config.toml
model = "self-supervised image encoder"
dataset = "made-up waving flags"
train_examples = 97500
image_size = 32
crop_scale_min = 0.3
horizontal_flip = true
color_jitter = 0.6
method = "simsiam"
arch = "mobilenet_v2"
norm = "batchnorm"
hidden_act = "silu"
drop_path = 0.05
depths = [4, 4, 4]
kernel_size = 3
stem = "deep"
expansion = 6
widths = [32, 64, 128]
projector_hidden = 1024
projector_out = 128
projector_hidden_layers = 2
init = "orthogonal"
residual_init = "scaled_by_depth"
optimizer = "normuon"
muon_scale = "match_rms_adamw"
learning_rate = 0.0019
momentum = 0.95
nesterov = true
orthogonalizer = "polar_express"
adamw_lr_other_params = 0.0012
max_grad_norm = 0.5
max_steps = 7100
batch_size = 256
epochs = 18.6
lr_schedule = "wsd_sqrt"
decay_fraction = 0.3
final_lr_fraction = 0.1
warmup_steps = 210
weight_decay = 0.3
adamw_weight_decay_other_params = 0.05
Rows from block 8, named by matrix and row number. Rows with one number belong to one channel. Each number is 128 + 32 x the weight over its row's rms, rounded and kept within 0 to 255. All counts start at 0. Numbers have three digits each. After the name is the row's rms in percent of the matrix's.
# convs0: expand pointwise conv (model.blocks.8.convs.0.weight, 384x64x1x1), inputs 0-63
# convs1: depthwise 3x3 conv, stride 2 (model.blocks.8.convs.1.weight, 384x1x3x3, trained with AdamW), a 3x3 kernel
# convs2: project pointwise conv (model.blocks.8.convs.2.weight, 128x384x1x1, transposed), outputs 0-127
convs0.123 095:143105203101113087142170196043104141128115172163134105100122130108145130122197099137106148156128203153110157144092137075084132084125135109107154127153120118117109142159125160077126196132146101
convs1.123 097:113112120095079087099088095
convs2.123 099:138173146152152117120171148112145147134134135079191113129160127111125136146091133093118149132168141175141160153152131147154154107104194103141129141099085134100219124158096131135215111112110124124145069102155156139039088146091107148134140111097149144139092146153119138102084136157094103131132121051124131160193154134048220119159131089106125161161122157100102083161194124144103063118109
convs0.124 096:156192041081158106118148135143069075132169137111165152109122131153117136165069152172110115169138113158163120089129150121131155094166144117155178112085068121175161094132108095128158163137174152
convs1.124 101:116081096109083084119101101
convs2.124 125:149138088082165187122155098114108163089104158131156190117132129166103148085111081116147161118169057111152084074159119129131140147170173138137119127126099142120069145074128160064156118175139122088201152138089184114117120102218130150105158129182153155149128132137088187157119069134147135134138161125090136076090135126122080146103137144124136179148147108152131141127158176078085204119166
convs0.126 112:179138212114219136114153139083123087127131124192114074132106150131138157166100146139167093064148179150158127100130119067149136093170085159143125095140119146160135103107132096150157123122162157
convs1.126 099:154145113136202161138164131
convs2.126 105:071097162171128125156155102147102098112151137162083123100113162140150121103079151115054055069100145100104078134154139120173124096130119155118128127113155070109126133081127142115165137095142123127127099102078100149196106043181142118185149139100062137103155173093142099190158219152179143098125150159095144105166103096140146169092081203122132153114116138159148133130123130109129109116098
convs0.127 097:162078144174052097139152095175114152114137105168099138146102081102158149120161141165140091092104094173065137138141120147117144078140115174142168136123222115110133192142135175140118127144094102
convs1.127 092:119131155141177182143177143
convs2.127 084:152129159129119146127068098171167097188099146052198132075124180175143134131093095166077123161149123141099174128151087139094184101145186130128045158093122169112105153146135159083174123137090137118099108108145127120100115146138160111128192126138160123133110141104147107140015098143070143130130131107064190155146130099109118183120127095121099171140159119129136139084143108161113077134139
convs0.128 094:135113152098094117168153160137106116073165147039115155114198110145122151129071108176126152156149132185133169133149124138138133138158168151101141113107142192187162087110132084162139157143138056
convs1.128 102:111129138085140166061136157
convs2.128 078:149155187109167131103111150159152085061114085122100123112143101096125149111162165133133163122115116068159197149127093142127096082091105104063152110128106120161126107103144095143116196123181162123143157153143068164139150149141116118183154130175131165131117120143131141154184083140093108197126131074097084133230096109159094131156190123129119133088112176134134127196085071103138139081142
convs0.129 095:179102182086138114171159113144116166130117208154117131144096092157147113192116148218130178152163133122133109139125178179075120154158080146105089148125115148122130128113139105122118137150199092
convs1.129 110:113097092107092088115073116
convs2.129 083:146116080146118189148095091129071146123110113117136082116117154184089089108162104148112094143148139128175136148151142181177123135182145079178078089142166134084064132128070124154152091150127171116165157164105153154105099107117083131109043171143147087136145126158153133112093211123098169070120139131104131197106132208103102149112139105181132092122103110138132095112151131171164073138113
convs0.131 106:150118073141160178100170121129151091127128158127165101097141095075150127132233134097111152139164170143161134143109145180145170063127137144134146148133078114145124154127157078139090076199130109
convs1.131 117:105139148104094101096075085
convs2.131 074:121125188133135064132151110124090132112103140170094066143167147156158098095109162112117080174133129051188152176104119152087160121154166143058142175108134164155112153123152116110160148153125131220086170148107133128122134082129101126139159147160138226130159150128083145140086128154163092147175125117161141091095113084129165069107164123157154134096164155089150117088098173123162163145179
convs0.132 101:112115068148120121112136144162081089077196111176125167069142107153115131134120144109151150145161090135142101147093161160139144055205114140114139139118086112101093147107119162102205182105130164
convs1.132 120:091080072119094100136118114
convs2.132 101:170127140134206133097100118097102176154083124107081160153156126088198154129128098101164123134145169112123162098158115051118175132079185122135110087117198139142149106128137115149113122122101102131121125101093139174141150136057085096161122167153154118121120061136122087173112136140161145129128125102139133100107025118132115192141039067126111154078159115130127113083089177103144124125169
convs0.133 097:157062096139121201104195122145089051099130115133077065144130148109083107177141133097071137135126118122150161083138143095115132055132080147147112110136128106135121096105133144128179107133076146
convs1.133 096:100103123099073084131103092
convs2.133 091:056115158111155099125135076136077122151117103148082109105070115168128125119152139056119044115147135163105182067182087106125115146126101160162163163111092153151154165130096126128174109150128132206109123173100028116119117118135066064102151174119136075123118079151117145139094152131102145102103141099119160102146106113167086068121093146105141109076112081153126174117095103124135148130106
convs0.134 094:127075133124128111134133110228154110096156129160154118086136086146143159145137065145097157105113155111156155131165146128199120130108080149104118165139150174193083089141146088140102135107209137
convs1.134 095:131146142157180172155160167
convs2.134 123:082104183080137122115148142180126125129137174143116117113151104086128139162134130167208116134098121118132087088133140103122187113123189152126122126144176127178157159117113148155205146099142162081134133148102145137125211115084147201127059190151101128140112115077150188065092138148150121102189164170167202135144095113116108144149135152166167190134082153110120129153081127136162118110124
convs0.135 109:124132163042144108130065089126135144204113153142147124183108098151180141103154097174149090052129087156101109171133118122163154159149145147172102149094131167159164157123151099158127150089148144
convs1.135 094:150160143165181148157173136
convs2.135 088:111175125140132072132156045098104166121112143100133068140096128128122164125060176106107145130143140122149102138170148145092124101105076121128140163080122172155140103144106115135161136184124098103113125133120153130174106103113065168133094141189193166167097137128084157185140165103170118156168126093184090124096150187114200102086090073160168167150150099133153138068094172072135123150128
convs0.136 091:088110120160173075122065090145105098114160149085148083094135116189144104134081110176099144122154135190117148150090143143159173137130182192103138112123097162131152174112150103101088124185157089
convs1.136 121:136113095117081077139087097
convs2.136 079:101136124175149080067107091102128080194113149108122106131144126158160058141119092157125135163161168081158064148100156153163162080138104156129184115159121148104180132104110094162180125097116183149147150144185154160139109168128128145149054132131141093081133139095126181128137146072101189114145155144142182082114166091115125151137115092143099153205172122090102131044112133133139147158152